From a checkpoint of a small encoder-decoder image transcriber.
Training: 4200 steps, batches of 128.
Data: trained on seven-segment displays showing three digits, 5.5 epochs.
Rows from block 3 of the image encoder of a small encoder-decoder image transcriber, named by matrix and row number. Each number is 50 + 12 x the weight over its row's rms, rounded and kept within 0 to 99. All counts start at 0.
After each channel's rows are labels from the 100 images, of 14976, where the channel reaches its highest value: "strongest on" is what is common among them. Only what is clearly more common there than usual is listed. The data: seven-segment displays showing three digits.
# r30: branch 2 reduce pointwise conv (encoder.blocks.3.r3.0.weight, 36x144x1x1), inputs 72-143

r30.20:43 61 58 59 38 42 58 47 63 41 45 48 61 35 61 50 68 43 27 38 61 53 43 57 62 99 75 39 60 47 61 48 50 62 59 53 25 52 47 52 65 58 22 16 59 57 51 58 52 51 46 37 50 65 39 53 37 55 44 38 70 39 70 57 67 46 50 45 51 49 44 36
strongest on: the digit 1; third digit: 1; amber glow

r30.33:29 73 34 26 43 33 51 26 37 37 52 57 52 35 75 46 56 49 49 45 50 40 55 48 43 58 36 39 64 49 78 51 50 63 40 47 75 37 57 47 47 49 44 65 36 77 61 69 64 43 61 53 21 46 60 44 37 49 50 37 38 42 52 50 43 52 50 55 57 56 38 63
strongest on: the digit 1; second digit: 1

r30.18:57 50 44 73 31 49 46 60 73 45 40 34 56 50 50 52 72 51 66 51 55 50 46 72 52 51 60 20 46 41 44 53 52 24 60 55 37 62 54 23 62 41 49 11 45 64 57 35 37 56 32 56 19 19 53 48 48 64 55 38 46 43 44 45 45 57 55 47 67 41 47 44
strongest on: the digit 8; third digit: 8; second digit: 8; third digit: 6

r30.35:41 40 53 33 33 35 51 56 42 38 55 41 27 61 51 16 71 39 44 30 40 33 47 29 41 41 50 62 38 64 57 43 34 50 41 41 46 45 47 52 43 59 32 76 62 49 38 46 42 59 34 33 60 49 49 46 53 37 38 54 37 49 50 36 44 48 46 42 43 53 60 39
strongest on: the digit 3; second digit: 3; third digit: 3

r30.7:51 61 51 36 46 56 61 56 49 51 33 49 36 38 59 47 48 71 43 58 61 53 30 49 43 20 34 41 46 53 55 42 43 44 37 47 55 29 56 45 40 46 46 40 53 58 59 48 51 29 50 61 27 42 43 39 38 31 34 50 37 48 45 56 61 52 37 51 41 31 55 45
strongest on: the digit 9; amber glow; second digit: 9; third digit: 9

r30.22:57 41 43 79 67 52 37 73 51 49 28 40 84 52 28 59 45 69 27 34 38 47 56 39 49 66 63 57 50 37 50 60 32 43 47 23 55 49 39 36 30 47 60 51 50 30 51 53 51 63 62 74 49 43 58 48 32 60 51 41 41 34 57 49 49 45 53 53 52 56 44 49
strongest on: the digit 0; third digit: 0; second digit: 0

r30.25:35 62 51 53 34 26 45 42 41 35 80 45 30 47 50 55 32 41 45 38 47 41 41 43 41 57 55 26 67 35 63 50 65 70 56 56 39 63 44 39 39 37 42 39 56 40 57 55 61 77 61 46 34 44 51 52 50 59 36 55 56 59 80 53 43 49 56 61 50 59 46 57
strongest on: the digit 8; second digit: 8; third digit: 8; first digit: 8

r30.6:24 33 51 43 51 36 31 49 59 63 36 51 43 63 26 27 62 26 58 53 51 49 64 44 40 57 31 49 40 53 45 43 39 57 40 39 43 54 45 48 38 61 34 40 21 51 59 42 32 39 44 40 61 54 57 54 48 40 43 47 53 44 50 50 45 47 44 55 44 38 45 44
strongest on: the digit 5; first digit: 5; second digit: 5; first digit: 6

r30.15:34 40 35 65 53 54 51 84 51 54 36 43 40 44 64 52 41 57 55 40 32 53 44 32 54 46 56 30 47 56 42 66 62 45 51 37 49 66 47 25 59 38 58 32 54 45 59 40 35 81 57 36 39 57 56 52 44 45 54 46 63 57 66 55 75 62 52 65 43 42 60 60
strongest on: the digit 0; second digit: 0; third digit: 0

r30.4:53 49 15 53 60 63 49 42 26 63 56 49 41 32 31 60 47 52 40 42 49 42 38 49 33 39 47 35 44 62 58 41 53 43 35 27 27 53 36 54 44 60 32 53 54 49 68 32 30 51 53 26 47 26 39 61 58 40 40 47 54 61 56 37 39 35 43 35 39 58 44 47
strongest on: the digit 4; second digit: 4; second digit: 9

r30.11:40 63 63 72 52 31 56 49 34 34 35 28 48 48 58 46 59 51 27 61 63 41 51 56 43 90 70 44 57 65 51 69 53 53 53 61 50 64 79 32 67 55 36 58 52 46 77 65 33 57 54 66 39 39 55 46 56 64 28 51 74 53 66 48 61 47 57 60 61 48 57 59
strongest on: the digit 1; second digit: 1

r30.12:40 41 43 47 58 54 38 32 50 51 57 51 39 55 44 39 46 50 52 50 49 35 38 57 39 42 99 54 66 54 36 55 56 10 48 46 38 65 54 47 83 68 45 37 50 57 37 48 41 74 34 65 61 38 48 43 41 56 57 45 38 60 53 51 53 41 59 47 47 51 56 58
strongest on: the digit 7; second digit: 7; third digit: 7

r30.34:64 44 40 56 44 69 54 78 49 51 35 55 73 54 38 56 43 40 40 45 41 43 28 37 45 41 95 51 61 64 31 61 43 36 40 57 40 49 54 50 72 38 54 24 51 77 57 46 43 82 50 52 46 43 41 58 58 39 43 43 53 37 49 49 45 44 31 50 37 37 37 38
strongest on: the digit 7; second digit: 7; third digit: 7

r30.26:52 63 40 60 39 49 44 58 43 59 48 55 70 43 37 48 61 54 51 54 48 54 58 53 52 49 55 44 60 39 64 75 44 52 45 66 35 53 37 43 40 31 54 11 45 77 54 27 47 60 44 37 26 43 51 50 60 43 46 48 57 50 49 46 53 47 42 37 45 61 45 46
strongest on: the digit 8; second digit: 8; first digit: 8

r30.30:71 66 53 53 60 50 65 46 44 50 38 52 38 61 57 71 52 79 52 34 44 49 26 57 45 35 46 24 35 61 48 44 34 55 40 26 33 44 47 41 36 43 30 44 44 47 80 41 41 45 52 40 35 53 42 50 39 44 46 43 46 74 57 48 57 50 49 49 52 35 60 47
strongest on: the digit 7; second digit: 7

r30.3:30 63 55 51 45 28 65 68 43 37 57 40 44 43 37 31 49 62 44 42 35 37 40 41 34 45 49 76 37 66 48 47 34 37 48 51 57 46 35 39 44 21 45 59 47 47 73 38 17 54 40 50 56 45 40 43 44 36 46 41 37 39 33 49 48 33 33 46 35 62 59 47
strongest on: the digit 3; third digit: 3; second digit: 3; first digit: 3

r30.1:31 52 61 38 55 43 40 27 39 53 36 44 33 63 86 34 51 51 41 52 59 53 38 63 43 26 34 53 44 91 65 59 49 60 49 49 40 56 36 43 44 78 45 56 62 56 52 68 70 62 43 41 47 45 44 35 35 45 60 33 41 40 37 42 41 54 46 44 50 38 47 43
strongest on: the digit 2; second digit: 2; third digit: 2; dark on pale

r30.10:52 35 27 50 35 29 44 58 41 44 43 36 58 45 75 81 43 40 48 61 51 26 38 43 34 32 50 45 55 32 60 43 51 63 33 46 34 45 53 45 59 49 33 38 47 34 46 80 37 65 60 62 33 48 46 55 57 41 28 62 41 42 39 51 54 37 37 53 32 53 41 55
strongest on: the digit 2; third digit: 2; second digit: 2

r30.29:46 46 99 61 54 48 42 41 50 48 50 44 27 73 55 47 42 57 44 68 46 52 53 53 76 39 56 62 45 45 81 69 63 70 44 59 25 71 48 41 58 64 33 37 52 55 61 28 42 49 49 35 43 46 48 60 51 54 57 38 62 45 56 47 35 63 52 39 56 53 58 38
strongest on: the digit 4; second digit: 4

r30.0:47 42 30 75 44 36 50 71 36 43 45 59 58 48 44 53 59 41 49 50 53 45 46 47 49 49 58 56 58 58 29 45 54 64 35 46 38 43 64 56 81 67 42 29 38 46 64 41 44 56 63 43 50 33 54 57 56 70 42 60 60 43 63 56 59 60 55 66 51 62 42 67
strongest on: the digit 0; second digit: 0; third digit: 0

r30.23:52 47 39 54 70 57 59 44 28 60 68 42 35 32 53 30 40 36 50 68 43 64 41 59 45 39 61 41 42 46 72 64 56 58 41 54 42 75 61 49 54 54 56 22 34 55 61 56 28 52 38 63 48 33 41 34 38 44 61 27 39 52 38 55 69 53 33 48 46 37 47 44
strongest on: second digit: 8; second digit: 9; second digit: 0

r30.17:41 48 37 55 55 24 51 65 51 42 38 53 67 47 37 21 44 26 63 52 46 47 59 49 52 51 69 54 40 69 63 45 63 52 59 44 33 52 57 55 57 65 43 54 62 40 69 48 35 69 74 36 41 55 52 40 34 54 51 32 62 48 62 69 42 59 43 62 36 51 56 65
strongest on: the digit 0; second digit: 0; third digit: 0

r30.13:36 58 90 56 48 46 58 34 34 47 51 35 39 45 45 46 50 69 54 51 64 50 47 53 47 45 58 43 70 32 72 59 61 47 43 53 31 55 45 38 52 47 44 65 47 64 38 45 49 62 58 55 49 47 47 40 43 63 57 43 52 43 37 41 34 54 77 34 83 51 46 34
strongest on: the digit 4; second digit: 4; second digit: 0

r30.5:24 59 51 64 41 35 28 16 41 55 44 45 65 57 38 65 43 57 60 44 42 51 29 67 51 28 49 55 52 63 66 40 53 44 48 47 36 51 76 38 56 36 38 56 61 56 50 46 36 58 63 38 49 25 41 41 34 32 53 32 42 53 54 44 40 49 40 36 35 38 54 34
strongest on: the digit 6; second digit: 6

r30.8:56 52 49 58 46 68 45 48 56 50 56 35 43 61 54 40 50 59 31 55 76 43 33 58 42 39 46 41 49 46 66 46 46 52 37 66 38 22 36 55 43 46 59 57 40 44 89 64 74 69 75 57 40 74 46 46 42 58 37 45 52 32 47 47 56 39 44 52 41 60 38 51
strongest on: the digit 9; the digit 5; second digit: 5; first digit: 9

r30.27:42 42 53 54 60 56 56 40 42 64 51 30 33 41 40 25 39 47 60 67 40 40 34 44 48 33 45 39 42 63 55 62 55 37 56 48 47 86 34 43 44 76 61 53 46 47 25 44 33 43 29 60 33 48 43 35 25 43 58 32 39 62 50 53 66 60 49 50 47 59 47 43
strongest on: the digit 9; the digit 8; first digit: 9; first digit: 8

r30.28:38 48 09 51 44 25 53 47 50 39 60 50 44 39 29 46 48 62 52 55 38 49 33 55 45 32 64 33 56 35 46 51 52 52 50 35 47 51 59 41 54 36 44 31 41 43 50 39 43 61 52 31 41 45 49 54 48 45 39 52 52 49 57 43 41 40 42 43 38 59 47 48
strongest on: the digit 8; first digit: 8; second digit: 8; third digit: 8

r30.16:58 58 50 33 38 38 49 50 32 49 36 38 60 96 91 68 60 25 41 54 41 45 43 53 47 45 57 59 58 32 46 29 57 47 33 53 61 42 44 38 59 50 55 40 42 38 59 56 31 56 54 31 33 29 50 46 47 43 43 49 58 56 42 55 56 54 51 46 42 26 43 53
strongest on: the digit 2; second digit: 2; third digit: 2; first digit: 2

r30.21:36 40 61 22 33 56 50 38 36 42 43 46 30 25 44 36 51 48 50 44 49 58 57 47 55 64 74 52 57 65 48 73 61 49 54 30 43 45 73 29 74 54 51 49 58 34 50 63 40 79 36 60 51 54 57 47 34 66 40 43 54 42 61 51 46 43 55 71 55 47 44 47
strongest on: the digit 7; second digit: 7; third digit: 7; first digit: 3

r30.31:34 69 24 56 33 44 50 25 54 41 45 35 44 48 58 64 42 38 28 33 37 35 53 46 46 51 55 54 63 46 48 49 26 44 48 40 47 51 62 56 53 46 46 52 28 65 61 55 48 76 39 36 54 51 38 48 52 40 49 47 36 44 38 47 48 52 40 41 51 28 38 38
strongest on: the digit 2; second digit: 2; dark on pale; third digit: 2

r30.24:51 57 86 44 50 46 35 45 59 43 43 54 47 48 52 45 43 71 41 49 48 41 32 44 41 39 36 39 59 39 88 47 42 68 49 42 43 44 41 45 36 46 41 34 39 33 59 60 46 58 61 61 31 44 55 45 24 65 53 37 30 52 43 53 48 53 62 43 54 55 47 38
strongest on: the digit 4; second digit: 4

r30.19:30 49 44 48 41 36 64 45 40 39 46 45 36 31 46 57 74 76 45 42 70 31 59 36 60 51 48 40 55 45 56 40 57 49 22 36 35 26 54 34 45 64 49 33 21 33 57 40 66 62 44 30 58 64 42 51 51 42 41 42 48 46 39 35 46 38 49 46 48 55 44 44
strongest on: second digit: 9

r30.32:67 50 52 46 44 64 36 51 34 45 66 38 54 18 31 72 43 65 56 57 48 45 47 45 37 61 52 15 30 40 58 45 46 44 52 63 42 52 55 29 51 37 46 40 45 31 66 52 35 49 66 44 32 31 48 49 43 48 35 47 57 28 72 46 35 53 44 49 43 61 31 46
strongest on: the digit 4; second digit: 4; amber glow; third digit: 4

r30.2:70 45 73 55 72 74 51 50 48 65 29 43 72 37 35 71 58 54 39 43 36 53 39 42 36 38 71 37 51 56 72 71 65 65 57 54 46 79 51 43 37 48 60 47 58 46 66 21 35 54 53 53 39 48 47 33 34 51 61 31 42 45 39 44 41 51 60 38 51 41 41 41
strongest on: the digit 8; the digit 6; second digit: 6; second digit: 8

r30.9:35 56 52 41 44 55 86 53 55 47 40 43 45 33 38 41 57 55 55 52 43 40 47 60 52 51 41 43 64 64 66 41 45 54 47 45 25 41 53 54 40 55 30 60 41 61 75 62 32 58 60 59 34 42 39 44 25 48 57 38 48 39 54 44 55 38 36 69 44 29 40 56
strongest on: the digit 7; second digit: 7